A small image captioner, trained from scratch: 11M parameters, 97500 training examples.
Rows from block 7 of the image encoder of a small image captioner, named by matrix and row number. Rows with one number within an expert belong to one neuron, the router's apart. Each number is 128 + 32 x the weight over its row's rms, rounded and kept within 0 to 255. All counts start at 0. Numbers have three digits each.
Before each expert's rows are labels from the 100 images, of 14976, where the router gives the expert most weight on average: "top examples" is what is common among them. Only what is clearly more common there than usual is listed. The data: flat shapes of many kinds, plain or patterned, on busy backdrops.
# router: router (encoder.blocks.7.mlp.router.weight, 16x160, trained with AdamW), inputs 108-159
# up: expert up (encoder.blocks.7.mlp.up, 16x80x160), inputs 108-159
# down: expert down (encoder.blocks.7.mlp.down, 16x160x80, transposed), outputs 108-159

# expert 12
top examples: count: one
router.12:147116089124108133162145100122128176105107132119109136148110156173105116128170085116129047104075096147141068153091137098113173099144160075132164172152113097
up.0:144162081131128129109171134113142163173139137143086049073091064161120130183137112132136111132108147150144143127077185122146143166150124062124167143158143161
down.0:117110152104109101185156108139116152089060079180087099066115143186059126134129103138150117130141112101125122120150129082164156143124165187193146124120095102
up.1:124085160143127164166201109129070131142138142113140102126157075142105120173119133098168097072143152127101157163088165136072079135114136154154094133158100123
down.1:127124085141142150142165192090165105115133202148167092163140160182102139072156067139049065106108079163148114129165131143096132130136103106069135195163112090
up.2:117090102081145088142094110120144164166165103135109078143111138154092104105138091111091122056104132080142151174144167142159182143146146162061144163092142140
down.2:139140108123142080144083163077139147086170093178107082162093142154142083143090163133122157135106102086187106139157132097166076126151128111093135119161080064
up.3:108212116170090153099161106164163078150129117110172145157148086151122137152100125150143119148171133191115118112103093184109101086124086067158105142136137116
down.3:112128122113186077138059093144119132126099172082095138134124109077143105146122103168132155077138108155112160126142140078128123081128128218138089086162146132
up.4:156138095099184154139107177137101150156134077163141121092084094069113095143153068125116138161108110097128104142113124093141157123152140184127137111127101119
down.4:048108193181124060156134110158119114106141090084122115103199098083148134121129140099112099149137117179092228149155123155122121127087122176151121120173148164
up.5:075144122132136075044102190128108134152134189187113149123103115123078133094169175101145093167124079125088135156104135102103168149108163151181134120147096150
down.5:137093134142116142139175112095127069088178110109137183107108123076137158158111143157119172139135162173151106098091153158137156104115096145074141128138142166
up.6:128110146073159142122086164138100193186137192188175187134172115141112165164132119069089129137102142115151116109106096120092102117100115194088056113163042067
down.6:153141099138122146187176127139108155134126182183211193159183117161119106169100045145167123098157126104122059083138086114090144142115089127132168126133166083

# expert 2
top examples: red shape; purple shape; its colour: red; hexagon
router.2:058104185104053138106125145154087078102135127101123182122159150134092092125133173122150181124173091138136191152129120114148140160100149200150127131170136181
up.0:112116120126132085138084141134068125143151111116134104121184094171167162104120129094087055117127159089153150166126202162119131132153124098108074108119097132
down.0:088144144139160095115129094181085165104102151117105196136143081144141161115082160104146124098098214188156094143158156129150127109093144154094137094092067175
up.1:174182064090091156162160130101148156135133147131168144148134128108140095066140067146123118141112078123117171102120108178160145107117064082095064141131162147
down.1:176122158071110102110168104113130162076161134109108135143130139102116104179134079148141149126177119065142069154192130148141128138139134132148086136117162147
up.2:150198054094129130153076120135124126175136164118159127156150118163138157099202093163100137099112107125103104065097108121150124113125167137078102115090100145
down.2:168157114143149131133122093100068144148098161098124145124092105121111169093139119163108154137135108191168129109066178138110080137124135175095180115128120128
up.3:124123102127100152155142076086112174132122152149104126128135140184165105161143099144141115081114135134154120083082117105094190118194182109115136151146129130
down.3:136137077160092130195145123060138197104124104123152120144145147175096100114184126149103091106115089157106121144089143106139133156189134080165150099107112093
up.4:103068123132175175140157102103066143164138081122123051134144173112121099176084108177198141135151176123102125118088177103119108135145093121108124133053133145
down.4:118129149177150123118154138094097126109130212148124122106153124161142080049163103078130156147079169103172161151163075121171169102126123133142165150116088095
up.5:174209124138148155101105160137150083142091186106170149145117086143128125135100114128136097138113121125151087089130063146131126080161091055095194086103149119
down.5:114118093091088108199140089153088113146134147184102083120120148138154118141123129144083105136105108115074130191144195064054133161140168157136102192136098095
up.6:164058107125148159154162121085120156120115172114096089118132157094172139178079091190169093116125123110150181108126147105126116073127062122158161082165147123
down.6:187088118089181102098129155115082166148069129122127137103099208057104109162082090188097145130192130135109143112072116082109109132142120168174141077164151088

# expert 14
top examples: yellow shape; rhombus; bar; its colour: yellow
router.14:203140133175139135121135154114167126126093113129083167120106174139161098172110159127124061152172077155133055163090141132081155050151107088105110133138111058
up.0:174182153154119117106163165190107071114118139113113156120111137088095118164099178172137121172130109126086107186119187133137148103110057108082126106103134127
down.0:111142164189139092088150182082185105129163106120176110129171160192103140134141138154107098105154111139113108145100153133098099087118153071138097133094117091
up.1:122156095091161162165079130139105162122129079155175110128096059101089086090176125110046135125076146085182106168193174123121137138154136174127096179163098172
down.1:110118082111137134147073166080220195154145140136159136142133119131094125127173123100140056134131109146166086142162116153134159180143122118177126173113112137
up.2:113137085160072125128139089172124156158157134125179129172118121161087135129077084125081179114071163091089158116138142131126121136114109143123150100103190163
down.2:159173112114113103075075088121111064079125133065133208120126107144117115070097112122086107104174097139137113126158086121112126147168156126097172111164139151
up.3:171103192076078132130148088120146160126166133094120101135150114174146171147133124157140098096089187136177108083163120128129042106106165132095168125105096217
down.3:070121151155164101109179175100099147148127117133088139117098111090090112084169156126122134093126132142115161132157105208125149134174065114096110162118169153
up.4:016116143136096149106164115132131125114136133141172073157130128134121143118121127143139192121079144159089176159156170110095111132085122134122093110077155235
down.4:127170075189155122148132151169075085128104110106171157171139149150162152098192125127134132139190077132114107124157116186106204139134111146140080096173138163
up.5:099151061117093126148110140092122178127140064191148135114059089116079123151127080115149103097145087089134124139126142153135185192190169161136092141078142128
down.5:137151126125172166132124151089118187096105061127113067129109126124154109158146117173162110107149158154157156123154122158165129093132083156138106150090050065
up.6:058112109126141121128135074107116115160160092163199134188104122146093121116171104092130164134112173111094149092141123100104153200163164127152116121095167166
down.6:155129139106128131107103095119116149182105145138105108140120118146161151126100101038090136144109113133094089112076097144138123090112121110119217196161193159

# expert 5
top examples: count: one
router.5:144165108144102149177164138093151150148090143104105161125108161147119123113169145154151089177129113164167037186118103107120161089139172108129143142176105114
up.0:153166173168110076100113108172154110126134183111135118122129102105125158180120055117160210097132114133115177128132136108136124107076134145107115077116153122
down.0:123146143152084135079097121111095124127057123109108170108115136123182070119054088123086148081111160150184077102156054158126158119158167130158147083176169088
up.1:155087130095158135142119154117190105203160122162203103161120090115160079167132135065156128135139127139093123162148203154093134091102143102122118135113152173
down.1:058142115147140119153169137121100146111155126089122101102164116081162137134079163133130087119159201206184145121125098161065161137090097105122142028147073132
up.2:127105112126088167142165149069135135128112157100105112138136132186128167115181155161140047083093122132154122146153109164104113129172176103157132161126098187
down.2:135121120156124120189135123069111180118144056148107099169120181221130105148144142144115094174118110143141093144132076137157077134143158140144113181121105125
up.3:120110098158089142130135146114127149140133127129156194205161181189230138147159164100120113097088132104141159112183098175083115123161163153135128130097095169
down.3:116138166128079138152110145116112155158183115221107146157119106168154133176173167127158056091093119167102156159108188125072143072150138106145084132079113052
up.4:152098085135141110156132152109085154121121173126147146196191164190195179140123137140116081166094103140121103114106106156089121146161157114143084155114100151
down.4:141066141145085139183110113143142197152121137223127127167142136147109145130181176081202121121152110143104168161128143086113129132100148182148082147063142177
up.5:085088177113106085128124147110115113150076148139131145154175167142090096131178207106198153101122133128076137099143142100073099123142133158203145110120099138
down.5:195181125158143104076145109089159094156121162070097130139151167093181145158136108146077131099160116088142120148144095093151123140137137128100082124176139157
up.6:163124102134105117139132122117091175133128098137091040058113089164098150117138105169135097168056169111141150158173171126143120210146156115105134133063118205
down.6:127160173139109155140175091085132110123172104102154150182095153156093082104086107173111094111154131186185101128125125213179135148174115110114125139174089093

# expert 11
top examples: yellow shape; count: one; its colour: yellow
router.11:184136114131140134138109158117127164144085159133115132111130136173155135106075041156084129157106080116149092130107136080089089113157155161161142131125152085
up.0:111138140148102101135158109115145126116158131099184111146119139125126099136176161150174076112130120130102158127086169152118124139156123125118177076122150114
down.0:093119114089143184172058133104133153154105178146199113187103090080169092070125099184131141143106106137098158133091087158114105102117143104115098125129148130
up.1:126148055153094192136191131119157181163157188158139056114121111135124092090157198132197086123082136189110102075084156147122126060142115082125149145097121104
down.1:111136115148125102200118165094169174105118111131172135079071101092046117117201095151149116097140138164086173157163161054134120191141100173157089177138129129
up.2:135077116133119116122170146159099124172125142093105101116108182115130110107110140133152130094147120079144117181148163061135121147157150126069134154121133171
down.2:138088133176072102130161134185140131177106088117160107091081149096057118141141130109111143132151101073107113177110172044114134108137119121139176199110195169
up.3:082111120118101098193144091133099155153203141135198155173088163148123086128176167149161116186144121121080199159109105149135110119122078070092104108101135116
down.3:154179129045112126192167064134105120124172129153176154153174129124178131094139087092177130060131147110096159106142151126084130122094114101090129114142167111
up.4:138143107156131174157147137166117125111098157139182118122102141085134096168098146124120120098150102148101117092089086157196055213117099110123141115108138151
down.4:144123109090162149122157098127157149049174147125063138169183142163168124117142117183089148155101084107159125132128137115158143123110126157125090152170158103
up.5:135178065107089122183153144082137165121124089143172119148130156146100085157170107115151083104142142136102112148148177160163174124164154134138102178080081170
down.5:104089161139115106134100071107117178124121091094050143129147081125118107129152123134113136089065092149075191155145127089123024152141141169127111111109152123
up.6:076105128076163108065111163157103068104111134175119109140176098142093162112117072101119199188125150109133072094119105134173131111100143168140138110129135114
down.6:105087170109154140116158092094131232113149111116137210141122156125170148139106172150126186083108172163130111116155105130169148102101104124158140104100127148

# expert 4
top examples: count: one; its colour: grey
router.4:153082118114150118138130114077116174100089133124108128140137166153179099193101118184082144106125157118098208102095152111102103111141144141110124119117117103
up.0:160128107099106136161211151124114051116125130126160143130169139140168115173153071133089162191127104114055157151166127094096129142130180120170117147095133137
down.0:091160113092171143144122105093107119114140143123180142166080139117185102107055097166108147061110136145149172131161083188138064192127077165121136035149121134
up.1:129091143158097141150162128045156129178151191146124076052110090103100121134171159118139158110154138179104184100066087191186143156160142123150138138137193139
down.1:137164071096110098116119127061138144154101150119150125139076134108112164148199163131145173132099194082172125091123096104161143142175200136141185163087153069
up.2:078138132129095138115095174135208075137168120180186135114138119153103147092116127105157135136108124168112069153144158149182137116104124036137083146089169125
down.2:139176124110130157129157108185149124118062102170132160136145120100159166096064121098128175157142120125131061095175114163124129158079123149128071156108122148
up.3:105158155174144138086175158081099152110134121097146156071103131124131132139162098138160089145144170161133146154136044134170103154085080091123150142139110079
down.3:096130137134123143137096160166116070142117152118124066138174157077088109196104163151199152164105144094122164168086155088151116126109146116134095098109178106
up.4:119079115157104098176107150090149147159162124176151157174132156194164110123173163120163072154153113151134153128084117158142196109186111078126088161084120104
down.4:116129180167115124141084143155112135194123109208122125159140102146104168132153130046125110133131121132066079213165158102093143125120112151109090125077140156
up.5:161164144133129125145129109108112219135087124144150135135123169107160107158111147149106135081148108121062130133142134060111062125138089114153135128177159129
down.5:059093109105138148179109163128125139091138104098098193093133127148134114111156133092153117146063111125141102185188099136150163129150100122095105124079074119
up.6:105175086114117179115156144161139167125134151146168123152159115122128119062120029112080173130123072121119116106144092145205147149144172124102103175124121149
down.6:145138145080078138150137119190097126086076092110120139138156113180139149118137096065113157125091090128178064139186135143179183136146109162106136054091140183

# expert 13
top examples: count: one
router.13:122109144168128108170079115119164185138176185165134180161118136170118139187167150123122130140147127151116072162078122061093153085150143103097117147127153064
up.0:124148151135079097102165114141126150146107130131155099071101090123111080134124146153144064176083175142088096110156235108099106154089064083128158061099084135
down.0:089070137108114071130192159132198144130160091142077095143169121108146157164104173120095141090118141173143103091116111127138129130075119124111086175092131139
up.1:131154104193099106114151141104077101108097136109131148152123133164105110114123152135167105107125105152145106120093105186056143159138177099138118160126136213
down.1:125116163160143099141098077125147074149130146091127113146121136188157113108106113125093144107145124097123154177121142115138117167179146127135185085156180116
up.2:115131095127062162138141060088164123129092106118086084110128119135150080113115112139182184076150135192107132083114145096111116123121215138143142134137178141
down.2:162103104164168083139202144130142142150109126136090110189172206128144145112153109080112121099147146144134173115117069106140113106189127089131163087118119099
up.3:128135147146130119131140150171141104111165107062148114065097121129152132159118192151179054162102138142084141091153137160162154127070061122135127092100153111
down.3:146133127146174127132166139132118195087062159130120113069147135151114101179180083132165142135108122076108110137172050126151144142130161121205108103148114090
up.4:114057182138105130162089159092174178164150169180139163151180157181106146162112086045150118117148085134138117099131131125092125102152142161147131199123102119
down.4:128092149122153066115175157092135137121102170103176109135138202143134198130060153136169121120124128168129086097147095149158127117155056186072148101135136116
up.5:168163127199164131098117161176122094092110141088156078138160095119144166094121119156108090125083149143128112156168117179137076176080074083129113091159062139
down.5:130142149125141107140129107183072098104105119114116145143051102150129137163117152106119175159141116096162174160135187164119157111122116165058145125051142148
up.6:104119087125102100133132130122075131148148143128132108062068093087122080168164116142150140113108100093121114092080110134173083206108164101183094056189147119
down.6:103187115177117105158134156160134147172111199092131062071117102105124132134136114096133093073121095169092131127109161152119217114125186160117135131143139136

# expert 0
top examples: blue shape; its colour: blue; count: one; hexagon
router.0:157071121086112140142136151091124158161183103121083090104134172084110149099097162152124143161184146145119125179174137102168166109178138084156100167141152098
up.0:098106092145130137126187187089134140169109161129137117145168139116138124081139123135132133151092115151140226143104109163178089184156104112123080134054158163
down.0:148085152163126146116165132114099108123107153078161153102094143105094154122098108161097136151091094100152095169099103101137149103066126131098138115185106117
up.1:142108081136165129106138125160124091151112150132140091124142121191125120109101125080100146124109097131162089105154106095148153114128166111093217126154128116
down.1:165075154100104063106104157126107077172145100155101136128104118107105170155100113078097169144171196123108087112060079098094131155088121159213147115157167110
up.2:080152135132132122144100129160116099092163095119187242210185175160166136132124122131125190188115115126153133126168108121126128140146124132097102126090127145
down.2:112116122141163118172113127112102154107106081131127165147123185167156150076159150165120122162218140084140098130155104113169110115193141082142147122136098080
up.3:100094117079123172137088079149092176162134131105147145162153091165145118185110099137106155158112170127103109154164170139117155178086142133117081133094081205
down.3:155141112122073110129180211108113061119122113152130155124160144096115126122183177154103152157108105168150141142124152105129141146141097117139117130175101086
up.4:175169092155044146137138061122131123114168156110153133161139110178111119193117133127168134082092148103088129105135105142100142134147118095140123133124139122
down.4:144173089073212142063148128114138165139123142139077115078121127142144076054145126186136125123073112129117110101145118140140149112162115114084106118106122123
up.5:126137065109142168133138157175141112188128151170157106117136066123129084135127036101174151126115096134074123112210138120214111153136138101100082176044155138
down.5:120125091117133114133105112114097143171142112107150067160120131111107133121129074118118101100176143142097140141118171099070113178130127130140090078164121170
up.6:070121083163137135168100101106137176109182120193171145129123057108137096078171119078148136142119156128112142122134139177143154145109147138134070153087147137
down.6:090124155131124167078139130142121108142132111115103121123094114096144148135120104102194118089105168145133111083113118162156068098067141124135204112104120121

# expert 9
top examples: ring; its colour: purple
router.9:079125148158143094136115116152179127162123080145127120087081068142088124084177140084179095106170157095178113105201070110086077164135113140091182102151086134
up.0:145135090084154146174154113151093142102148103106176146179188202167173130148073071157084131074157138119100189107160119146186132136125137090132084091112125120
down.0:138145165126141093140150162141114136115098121188233149143097151163112189135115163120168088180124122155113088062171146137122141066116036085112158139095081119
up.1:160139126150090139090150153136179096193062167103103122090086110121110157094081106140164130139105113140137107155132110140137131115116104121083154145129116154
down.1:155134150102103130098158111124146089079091149079109130163179191157188102089117141148087189174104118153161114139113074101155182113179165140136118138158165130
up.2:147140139174168056090120143179159066147169167102115126117147084046126158109163121105126097173146140177116151138167146151106110067089100123130150136139132094
down.2:106139135106106147171154139072144153157163105119087137173182174164199106064136134123108166177173149163105127160150140128176107166161137124147123081089146119
up.3:075103115150145097118060123153109105160110144112129153135124137132081142100158152106121119142106166077157065140126056076075061103113171140154178154143125215
down.3:201157131116105150072108132127137153153081211081070104115122123101170117147152097130105144123078101068077106143123125140073083156052159171113128103160141144
up.4:095086144197165052110115132114140139144202093103139144132087129095131194191114144100152111101106124153093167123127132133112045100126146151152117072118131156
down.4:133113176134094119162145077136093131106119081123166143139115118161143129164071130074151110129148178102068125073152186153114101181118070149076128103093123143
up.5:157107147133182108105101162174145091216099173139116127119126092114123157023164147113145151199132148097127063157185162050085094132063105121130159125146113140
down.5:131126092104125145176102089116105139072189134118127116148144180124092104106186129128105144150119150167152146157147089112125200134145184084156058124112155080
up.6:096156107129111127150174117136117132110124124111133107123127143128102147130157105096176164137134143109062110077133153159086127127157145149127116082085164220
down.6:123100187132190058131099141102118100132079136133114150142136097096118136172110109109123129097165096122151137164052142152101103091094089140132104210190140164

# expert 7
top examples: frame; ring
router.7:130126135128097069192089114107148142083123107115133166153116139176103126126135142138104138107124123134148092179085093097127163070144176128168121129118126119
up.0:203091119125113123120208186119142139058055189118167117071153086099194160093098109150107086107117127132130133151190084173151092130130107100138098147113080070
down.0:051127111186155108152132104128106146165179105130129134181168164165125083104173141125156102191081123120096140176104134097129145100160117101151131166110099108
up.1:144134078125198140119103167181129146118147126184162108150101121086135116116112112075079182114113122101095137075143130131158134184100100156117089153135110196
down.1:116108076160192166177086127135170181115151109087098111154136118128107072148124102181149093097121149061217098129121106115175167109162119082067164149117110112
up.2:068058158115114088129078114125110111148182156118121148129181123134095139171147124097168173134176150124123129163119128083142103154103100109149153096035176127
down.2:157171126186120107135123155093193105144111156056102139076034129156112111074133128149099133143130081132161103127142140155107157070174168114144142123202207123
up.3:132134139141172109129133149131116141117084129091102145090133072139101094095191126119101087129154120117120148177153098074062093145150142119157145123175071135
down.3:122143129136120069098163179106115114161119101110141127131110150128131117105171170157142074147060103105152175155136104152171067137169122098071103164134089146
up.4:161138112116093135123148125123135118140118146120117098146099050147101130075086170163120118133135204161064139125125099129078128090100098132131145175042202144
down.4:130146093143156153130152093142092085175102130107151166137138125081175089093126110132081128156149074134174145164178143104119138118119130154120109098172185085
up.5:066131099144136167155117107156140113129049086130152128136132098115117078106104214170119091097120157112117076093069063108121107139148133130100157128085125209
down.5:182143126112162060119145124169095058107097107086154125136147156129208161098100149194121051156137139084093217127153159131180081148126084133087099128066094134
up.6:131145149084194090090172156165141099085046165101133115137113116085133176142118122161154133102060114129080149089137109197104152096080066132129112063149124210
down.6:091089153189104127135132137152160146126082103185114123101074130116147097136125124145113137113102106093144113160102142053128152110176117110112102120087047114

# expert 6
top examples: brown shape; its colour: brown
router.6:138170075098139084110151137136085060119131173113117135107169074114141164128124135115118124182128090110162120090081143124135125082094147136188108106090189143
up.0:165167185166124142179142139081135146150160121117178116181156122112187115067139074152170087104129131128120163125211097154103136183141142104089092126113136057
down.0:103091112115157115107154104115130151099118101113105170123194194128141126177093159192104123109134121098153112122135117158119137095127107094053208105156122165
up.1:151180185136176156125090178164163151129136092130163083094177129122162131098137119089077110147154150132103161102148173165165092177098155133121083181175090100
down.1:154139131147107118125118088196127152130051166150133123101104123115071121147089121141108198128088117147096084091147145124152100143068161158127107167093125133
up.2:190176176078126139163158151166155136152192134142166114102158100181128129170153090099090108177095107136135138121131121159171136156107182126155038164096168130
down.2:189128144176095126153095108089156180162172128094158109148123176113171156123083141111097116126164119096095134123098155113146062126143183072149166112082096129
up.3:073142090154160086104114118087145124152089159105134169117098114125130160093140114120098181120106122112177074053130071135146103022141169127129199136175157139
down.3:100100116097134154093078091149175116085141164110091146071084155129099135127146151126173180135081106087151119078115114104128174163126108121113161086110189086
up.4:070128130100116117107132153100160099097103138093129132104143091114068114111114109173146185131161131119188181128126088167183119136121140099150158146163189164
down.4:131109131136160079087125137119174096125183183100081124100104141103120136145117090112156084155135088150101098128112109179104128071091110152099125090079152116
up.5:198145144131051134130116209150172145105163131111164086111154133164119107145140109110119096153134100129094134143132162139133080142107179102176105153143167117
down.5:139163161219095080138128112158119151185096124118153124120092150112119176180132127094158149135178066140112106106072133123141083154096137120148178219086074116
up.6:056123118183138142074174135105161156173115184103110116143115129145103086157073093154132103106090115153146173137097113151157125073129141086113104129132196076
down.6:137115144147091108102162148084116107112131134115124124125123154165115068154118136132127085134150129137157157197179101099092156204214061082120115131194142099

# expert 1
top examples: count: one
router.1:137125091186079133120107079099161134084115119140147111125119127123132081123170104141112109080130142143103147134121117159164086150128106065162144137080161108
up.0:159128094100085098174112080149111144108127083141111134128153077080110175109188104103139149128123155143156089116161110131136124122096189175128104082096104155
down.0:109116116135141140158204146023136171111085123143133112084109092144128102161113110145196129129131165119074107104111123139092094109175125093174135139115119086
up.1:209077138087148094101119159171159143129061176114139088114085136112151190124155160164147120136126090076110139142099113126090123127094065148134177071153125146
down.1:094141149114154155125105110136115118108114145089161124097169127115130057233106132131138172123121151083144100102130148125170149087101158110126162106132151129
up.2:135114114159098141141147175155175110166082142153199156173141168122149135141081194127106070185106074124129140133149114136121117107107080070099122187124143083
down.2:166152155118072146148140070150131147131153151180091125131126086169169098091161095113114144067151138105081170143124115089134146127143179142113111133056064131
up.3:116138115164193174152101158134096184117170143161160105160127109114132127148103083116103103124072124139108070146160141126151143133119149158107084170128058126
down.3:118166110190113096149159167168117075117062089111176133089131120121182103112144097117089141130104086132111084170106166166143147114132082148108021115101100160
up.4:165141116157176139102145132146094119153177197088130114163123152135127185103128133125115170126112175169090147158124160179160134158110109106122133109093137174
down.4:081106161161134129189104115076096149117132117179153148181174119168125121123141154102129112098125163115061158132103091146133095196165152130138098115128044093
up.5:141130119199136105125133135089145109078118175109133109109118134137097167132119157165126058175130093111146099122139081173143132162153100080174139112127168114
down.5:107125177107124119144125092102107214156117063202057118135131139196144086168155126175137090115130144114114145092107158115128110147167154138133174130113128084
up.6:099124164134072042107200096101170108182161152124106102096152099099046075135057108114173120114174160178075161126131215120166138069139148114165140162100177123
down.6:147159066115154143096141132178165133081072167097173143072096109103142103113183126166117121154057133065129185114101115134139140201150122125092134143157118135

# expert 8
top examples: count: one
router.8:163155081167130119168118096097143188098101137130123156151108170171116072134146124133099105098112117169152099194097123122084154065132143185156175146157125100
up.0:098128161108119138155182167125169116123066131160127073086093102101046116121125088121091095139134109118125133157092108167114164178141109135077126128091115142
down.0:144133099116152211140089150094176172088111132158136073139124079130181089120121026153082126158070120124179133136116100140083131110176139139106103158098102130
up.1:137081213080115130136102112118100114092127081124109157161152136158125137141141137179153147120170171106178074132150133084098115140106108120097179111080143158
down.1:093105052135135173103106173107122110096147125143192113088121160131070099137103155102120137122176134210172142140156082209142120135102051089122081153153123135
up.2:136107107112096178179176132075106127087099104114110132152153169174141113152123185168143110090088126168158157112080118166119088139157165107151131193099097181
down.2:136105097165089129135156175084159155096129127127163176148194131201143135143194102160138116106111133091149131152124094192160133177174151099155058159104137112
up.3:057099169137093140111175134120139106171102205143180108075109104089080082089106136112139177163149101154093088140131138115190112124087137093145146172126150093
down.3:134145129110089097094081168064183116115158111135200124147127129115092085136107136083118087141166143168132091086093072196155166142098117089148109161138175133
up.4:122112153146215049064096143121114116079123148099135166164136172134140163156079137152140152164135166085143067142093129163076124127110133140128144102135133146
down.4:101091133171126169159123113175119091162141141187142164144131104111078167146090177105134155093096102177120119105132136098157158085056114093066154093130157127
up.5:133081131095140190111119183116102137106128149140161082081142136121117096154137114106128186149037173119091039102098092132155171136120191120167088156110089183
down.5:151142140117069127101133107153124146097156076102085162199173186129123166164107119170110174167154069116068149084110097102193122123104146108157173106088094106
up.6:148128095139096113175096132125097143110099116158154166197152138143165161118188148124178100169177066091110088110108094111078080094117165116159099170083070117
down.6:080085114195120107129139150135142122199116147122088123143135097095133101126155214140195128119088122151076159153105080144137142095141130103108133156111131156

# expert 10
top examples: count: one
router.10:135123122162117177168132081135128196075149160182095108121102154153139129127122143122111072104048120176123049128164089079080117092138138068125178132141114103
up.0:085088124178025176111165095136117145142061140107095122108132137138121151101109100152186122129121119146148125114167155081127105118136122087140177164140136120
down.0:212180139138119170055169190102160071152158163118107042141165165126093139153137140143114135103165136191115111132110132120102093080137140145174181132164162122
up.1:130131090148119144190151134109112186124175116147155113204108136137089084153154084137087176120101113128104092130114098100082157182135160134125101157130089122
down.1:062145129087151167164140085157133167094118062157155131151112154136116101152128112155137162084114087163113102118178097149137196149167158077124119174117139173
up.2:164081098058126161168160101141114169134094097141117110162147133134157117115165162133139131058118177160111167087151094072085076111124179140146114148114084193
down.2:164165151116140113104172173161144103158092141135143157143161111194205114083092116145116100132101137120147073134182142182100087173139129124109124110138063076
up.3:106149155184156139106045095154063104122146102106109128198107189110180126138127082124109159113113180092179102100124118135106095150141194170137131083170132113
down.3:125113102124174139127094175166143077147127174117165084080068100043104131185152086163107157153168132103113152161113125125142175148081085150114158144162127186
up.4:115160138178134124081168129128151101109098163103131122095091062125089139161112170177164130226128135172122105167087108136140148089125095081118103097153155134
down.4:182094076133131134082118172157114107176152173101110112159115146041100194115161142136089157115122080162162083152158163092103101105090137151130097138138160122
up.5:145112131076129162108051140147108122148138133158150118108114070115124082151101128099119130101164235145117106122128142076074169136122188149079140167139112109
down.5:106103130132088129154062125142124124176152127134094112064147151069120153132151152104173151154169149136045132145120114140121123125105098164120117121072212128
up.6:105140093090121136154143080162140075158111114148128124151189090061167101068110123127113108158198102162101209102084137165168171154099088104117119079120183012
down.6:094101091103111128118172071154104076099159102135110154133139151074122130120116129094154133162131149151097220115117149095170144166132121166118130101089148193